Weights of a small contrastive image-text model.
Data: trained on short English words printed on busy colour backdrops, 22605 training examples.
Rows from block 7 of the text encoder of a small contrastive image-text model, named by matrix and row number. Rows with one number belong to one neuron. Each number is 50 + 15 x the weight over its row's rms, rounded and kept within 0 to 99. All counts start at 0.
After each neuron's rows are labels from the 100 texts, of 14848, where the neuron reaches its largest size: "fires on" is the input token at the peak. Only what is clearly more common there than usual is listed. The data: short English words printed on busy colour backdrops. In brackets: how many of the 100.
# gate: MLP gate (text_encoder.blocks.7.mlp.gate.weight, 512x192), inputs 0-63
# fc1: MLP up (text_encoder.blocks.7.mlp.fc1.weight, 512x192), inputs 0-63
# fc2: MLP down (text_encoder.blocks.7.mlp.fc2.weight, 192x512, transposed), outputs 0-63

gate.43:55 51 58 57 56 87 44 64 73 64 88 61 59 32 58 52 45 34 49 62 41 66 35 63 73 38 61 42 45 54 32 55 39 45 49 55 43 53 27 44 67 30 54 38 56 34 45 81 68 44 51 80 32 66 69 05 64 40 69 30 44 37 47 50
fc1.43:40 52 51 48 47 44 57 57 34 53 39 37 40 38 60 62 49 51 55 46 62 16 51 47 27 71 45 60 64 37 79 64 72 76 43 09 64 49 66 47 38 69 44 63 51 66 65 32 43 63 43 28 53 55 34 77 37 61 22 48 67 46 61 41
fc2.43:18 41 65 32 47 32 41 70 45 34 67 48 40 49 29 65 40 61 48 70 48 62 63 76 26 41 45 60 42 10 70 90 60 55 48 50 42 60 29 65 64 57 63 58 41 56 68 48 33 56 30 44 61 76 54 68 49 61 29 47 42 64 66 21
fires on: "song" (54); "soup" (46)

gate.159:39 78 58 55 68 09 28 49 58 35 47 50 53 26 64 56 67 62 66 62 35 40 59 38 42 50 49 62 55 73 48 66 50 53 55 36 66 74 43 48 52 69 18 27 34 53 48 53 61 65 38 62 39 37 45 63 61 43 65 60 51 61 67 47
fc1.159:42 41 48 44 67 20 48 38 78 40 37 83 54 27 41 54 43 58 55 44 50 50 38 39 48 48 55 50 40 72 25 51 35 64 47 37 62 47 43 55 59 34 48 62 27 57 52 67 41 60 18 38 53 64 39 47 44 37 60 88 38 03 76 29
fc2.159:65 42 62 45 43 60 37 63 35 40 55 47 45 78 59 52 67 15 68 53 49 57 35 49 60 66 56 48 34 51 25 36 46 64 54 56 58 40 51 38 65 26 56 54 52 61 52 27 79 32 46 63 33 16 61 45 55 47 45 45 50 56 56 02
fires on: "moon" (76); "door" (24)

gate.194:54 56 54 24 71 29 55 43 52 53 39 42 16 51 53 09 50 73 60 61 48 67 64 58 44 63 19 36 53 66 45 63 36 48 35 48 30 92 34 23 22 75 54 44 44 36 49 70 43 47 58 56 31 29 47 62 70 58 40 50 48 50 40 20
fc1.194:62 65 67 35 71 34 49 32 69 39 47 41 16 39 47 49 62 84 65 69 42 59 56 68 38 63 06 31 38 64 35 50 46 64 39 58 36 99 63 18 13 72 64 44 69 48 53 74 53 52 59 49 21 35 53 63 73 69 49 50 35 36 46 38
fc2.194:41 29 68 47 77 62 44 49 51 52 65 80 69 60 31 39 55 51 79 39 37 48 66 59 46 42 50 43 50 55 39 65 40 72 49 34 68 57 67 50 36 67 18 48 47 63 41 51 64 70 43 52 49 51 32 46 52 46 44 49 21 49 79 10
fires on: "moon" (76); "door" (24)

gate.358:19 45 55 60 40 44 68 67 55 33 69 65 42 31 56 72 38 71 31 39 55 47 46 51 49 54 65 51 22 59 49 62 82 46 48 42 51 46 36 39 19 83 54 55 57 52 39 57 59 32 69 59 67 46 53 72 28 59 62 38 60 35 33 58
fc1.358:77 55 58 49 65 59 27 18 42 69 28 34 52 62 39 27 60 32 60 58 49 49 44 53 61 34 49 47 73 49 37 47 12 40 55 46 49 46 48 58 90 36 42 40 37 55 62 50 62 62 20 33 48 50 37 29 63 46 60 64 44 68 72 32
fc2.358:75 46 63 71 53 57 40 48 30 55 26 56 63 40 32 68 56 09 52 67 43 75 65 43 34 29 58 38 60 45 61 45 63 28 27 44 57 55 18 44 78 63 70 44 54 38 53 37 57 54 31 46 48 62 66 27 51 68 58 51 61 66 53 47
fires on: "<end>" (100)

gate.30:57 46 48 58 50 58 44 55 45 56 72 58 45 53 55 28 78 37 24 43 29 52 35 36 83 72 73 53 13 78 61 55 34 56 42 26 75 58 47 33 47 32 49 46 49 33 59 74 27 35 73 32 47 27 60 33 52 39 39 49 50 43 71 63
fc1.30:56 42 56 34 50 44 71 52 35 44 64 33 62 59 56 44 47 41 68 60 58 54 58 68 34 34 30 24 78 50 50 39 62 69 66 49 31 25 07 72 56 53 62 55 60 59 29 63 58 72 28 37 71 45 36 70 74 53 36 52 49 42 45 42
fc2.30:40 67 50 34 38 21 87 49 66 39 28 23 86 49 43 70 57 57 55 49 48 43 39 49 50 49 75 45 36 60 26 64 52 19 74 61 49 32 48 48 72 52 40 44 58 47 49 64 67 52 66 83 32 34 47 55 36 52 76 60 59 54 44 55
fires on: "<end>" (100)

gate.341:59 60 64 55 48 54 49 45 63 34 39 43 71 46 62 21 70 59 42 31 64 52 52 43 46 30 59 45 33 46 36 46 33 71 37 47 60 55 50 41 80 42 71 52 17 31 38 58 79 52 34 80 47 68 70 23 67 43 47 65 29 39 46 38
fc1.341:51 37 60 50 50 54 48 49 45 40 22 71 47 49 48 18 70 63 30 44 79 41 58 30 58 30 44 57 34 48 23 81 44 68 35 55 37 50 28 36 83 60 82 36 27 26 47 46 63 69 49 57 44 45 49 23 42 51 31 77 22 24 45 44
fc2.341:62 23 36 47 62 38 74 54 71 52 59 45 81 52 54 50 41 65 55 34 26 48 59 65 54 33 54 34 61 61 37 37 52 68 53 21 29 49 50 74 44 49 40 76 35 70 59 76 63 32 72 49 56 37 40 44 56 43 37 55 30 64 25 68
fires on: "soap" (66); "night" (34)

gate.447:35 54 55 56 58 42 26 60 47 57 54 52 61 62 40 71 32 53 57 73 51 55 45 68 60 68 63 25 88 66 19 69 38 27 46 36 71 53 47 57 41 78 47 35 14 69 68 66 40 44 62 46 33 60 37 42 37 27 26 45 25 49 62 32
fc1.447:58 67 42 57 64 41 50 49 60 60 75 69 60 53 63 64 38 18 45 36 65 56 44 42 55 28 21 44 48 56 61 44 61 55 55 42 28 45 36 23 53 56 61 59 79 20 22 44 26 57 64 64 70 66 52 59 78 38 51 31 50 50 53 61
fc2.447:75 60 60 33 27 87 30 48 64 53 41 48 54 83 68 60 65 57 60 53 53 61 55 11 71 19 36 84 50 51 50 55 67 71 59 38 33 26 46 43 13 51 35 46 46 45 60 43 54 73 56 37 47 24 44 45 44 30 49 45 65 59 54 43
fires on: "song" (54)

gate.216:57 56 71 61 75 22 61 44 45 45 45 42 78 40 55 35 67 53 60 62 32 46 40 45 41 47 29 23 49 78 42 61 39 66 32 45 16 70 86 42 53 56 36 23 48 56 53 60 46 59 31 43 53 45 51 50 61 69 70 57 47 64 40 21
fc1.216:57 56 89 45 70 23 48 62 55 23 58 21 69 42 63 31 63 68 60 61 18 36 36 40 22 54 41 23 38 81 25 67 27 73 37 48 15 68 69 53 63 65 48 39 33 55 67 57 37 42 41 43 35 40 51 39 53 59 55 58 37 58 54 49
fc2.216:49 32 53 30 55 72 60 43 27 51 35 68 39 43 16 47 51 72 63 34 58 43 41 73 65 58 53 41 42 28 49 37 51 88 43 44 63 47 42 47 27 43 56 33 67 53 21 69 70 70 51 40 68 58 61 80 51 68 46 57 50 65 51 45
fires on: "moon" (76); "door" (24)

gate.217:48 23 83 30 54 38 55 47 60 51 58 56 40 42 58 18 38 43 48 39 15 42 50 35 58 32 45 49 56 81 33 46 80 60 36 63 32 76 62 56 37 47 46 40 47 42 57 66 23 41 71 28 26 12 75 29 49 34 59 40 47 43 61 33
fc1.217:28 21 58 51 64 38 27 66 46 63 55 35 43 37 52 32 44 43 60 52 41 42 45 31 63 54 55 40 59 47 72 51 62 23 68 34 53 49 37 49 47 42 56 60 42 15 34 52 30 72 59 39 41 14 73 18 28 37 20 49 62 70 47 77
fc2.217:31 31 55 59 57 47 27 41 41 92 40 35 51 61 68 54 38 59 30 59 66 49 46 53 61 28 59 20 51 34 56 75 61 61 79 55 78 50 36 43 40 48 67 45 56 38 25 54 28 36 52 83 51 40 50 19 59 43 43 69 57 55 56 73
fires on: "song" (34)

gate.152:42 69 23 71 78 37 57 45 45 89 51 34 46 56 45 63 82 59 40 56 33 62 62 44 64 62 44 62 48 58 33 42 42 58 46 49 55 58 40 38 57 73 38 46 74 36 42 37 47 61 57 66 25 38 12 52 59 54 62 29 67 60 32 43
fc1.152:45 57 63 73 94 17 38 37 48 55 37 44 47 52 43 49 24 57 61 60 53 67 59 47 41 77 16 54 69 37 29 20 59 50 34 32 43 52 61 54 66 49 35 61 51 59 55 47 49 27 63 39 63 40 34 92 62 56 45 66 38 60 54 42
fc2.152:41 44 52 47 54 43 46 61 25 56 33 71 47 66 48 48 64 70 45 53 47 27 49 51 41 54 66 48 88 70 61 79 18 57 29 43 53 52 48 54 44 32 54 66 69 29 52 70 53 39 44 57 42 92 34 26 52 36 33 37 81 24 49 40
fires on: "<end>" (72); "milk" (28)

gate.97:51 43 54 62 27 28 31 45 42 26 37 69 70 71 44 51 14 31 69 43 47 48 27 63 75 31 70 28 43 81 44 64 43 54 75 60 47 50 52 58 67 47 58 71 28 48 36 53 35 49 62 79 78 63 54 35 57 54 81 46 62 54 33 61
fc1.97:30 47 31 19 60 26 50 59 56 49 29 49 41 57 41 60 57 53 54 46 54 68 50 31 21 82 31 62 63 41 64 54 64 52 48 53 68 46 30 51 29 38 50 40 51 59 59 20 29 42 33 58 42 39 42 76 33 59 28 60 54 48 50 64
fc2.97:49 63 51 55 36 38 15 60 39 38 48 60 48 37 52 61 38 42 64 64 45 33 40 80 46 77 36 75 76 47 80 59 69 47 63 38 47 62 76 48 26 86 68 50 61 50 73 46 45 48 52 37 57 58 41 56 53 67 45 43 47 48 36 37
fires on: "song" (51); "soup" (49)

gate.367:63 69 46 61 52 95 47 44 49 65 27 17 44 66 45 77 45 37 59 74 61 37 07 54 68 39 26 49 60 51 69 39 77 31 11 29 41 56 64 42 45 44 51 33 53 51 30 61 71 44 46 62 40 49 44 52 65 39 35 36 59 49 51 44
fc1.367:58 42 25 58 79 65 62 36 61 57 45 36 38 75 54 66 76 69 58 63 44 30 21 49 71 63 22 44 43 53 46 57 60 49 21 19 47 68 47 46 61 03 60 24 56 66 39 52 72 65 53 16 46 39 75 61 51 51 71 65 64 67 56 57
fc2.367:30 62 37 63 68 42 49 59 61 66 36 56 55 31 43 39 23 54 64 51 37 75 42 48 29 48 79 54 72 31 58 55 50 67 53 63 56 64 52 44 29 60 49 30 55 61 51 34 68 41 49 61 71 75 78 46 38 54 49 47 53 40 52 65
fires on: "<end>" (100)

gate.417:36 34 21 70 54 45 53 25 32 75 47 59 56 52 72 38 71 61 70 69 72 48 54 53 59 84 70 44 34 74 48 58 41 63 60 41 52 56 40 53 55 45 25 59 50 71 49 48 19 35 53 60 39 56 60 40 46 54 63 48 88 32 69 32
fc1.417:63 23 24 64 57 64 51 36 36 49 47 46 30 74 79 70 63 33 56 47 39 57 30 48 45 70 55 55 44 58 41 21 64 60 64 34 58 35 48 44 73 39 61 65 36 63 44 10 27 61 54 66 35 58 65 46 51 61 34 65 55 51 46 58
fc2.417:57 62 39 64 43 46 75 69 27 57 47 61 44 59 44 52 45 68 59 53 74 36 26 46 13 65 62 73 52 24 51 29 63 29 53 46 59 71 54 49 47 32 54 34 66 56 50 47 20 35 56 55 79 49 53 60 62 41 58 60 46 34 25 29
fires on: "roof" (38)

gate.175:56 50 41 61 64 56 62 63 44 43 62 81 58 21 71 85 62 45 60 48 42 57 57 68 43 41 75 33 34 33 47 41 76 38 38 56 37 49 52 41 58 58 51 57 62 68 81 43 51 68 35 67 60 33 30 70 76 51 52 45 69 35 74 39
fc1.175:55 48 33 46 45 35 53 35 49 68 27 03 40 74 56 16 50 44 41 66 65 46 37 35 56 47 40 52 69 58 50 45 39 71 43 37 55 48 46 45 45 36 43 31 52 31 47 42 41 34 51 33 42 58 66 49 23 37 43 46 37 64 56 65
fc2.175:56 60 74 64 59 81 42 54 30 10 55 32 39 68 39 28 46 66 20 42 41 57 50 36 51 32 52 42 22 62 52 43 31 65 44 56 26 60 65 44 46 46 37 75 37 54 52 55 36 41 83 75 52 46 53 27 58 47 52 62 42 45 34 35
fires on: "roof" (35)

gate.183:25 37 56 61 51 52 32 27 45 59 43 90 53 27 45 74 32 27 56 53 50 41 65 75 60 55 56 30 46 75 25 50 44 59 46 77 65 75 37 46 39 60 54 33 56 62 56 66 46 85 39 81 81 55 61 52 43 67 54 50 62 52 77 53
fc1.183:36 45 54 66 63 49 34 33 43 61 72 88 54 37 41 72 47 26 55 44 48 64 56 69 61 47 46 34 56 74 34 49 51 64 29 67 61 59 49 65 32 52 47 48 62 68 54 55 46 85 38 70 78 57 52 68 26 54 63 48 60 60 70 58
fc2.183:56 65 26 26 57 30 86 49 61 52 39 68 28 39 38 49 36 55 52 53 14 60 37 55 33 56 63 76 26 44 59 64 51 56 64 75 65 55 47 63 90 61 45 38 47 63 48 87 66 29 68 47 41 69 43 59 62 55 50 43 69 42 47 41
fires on: "roof" (66)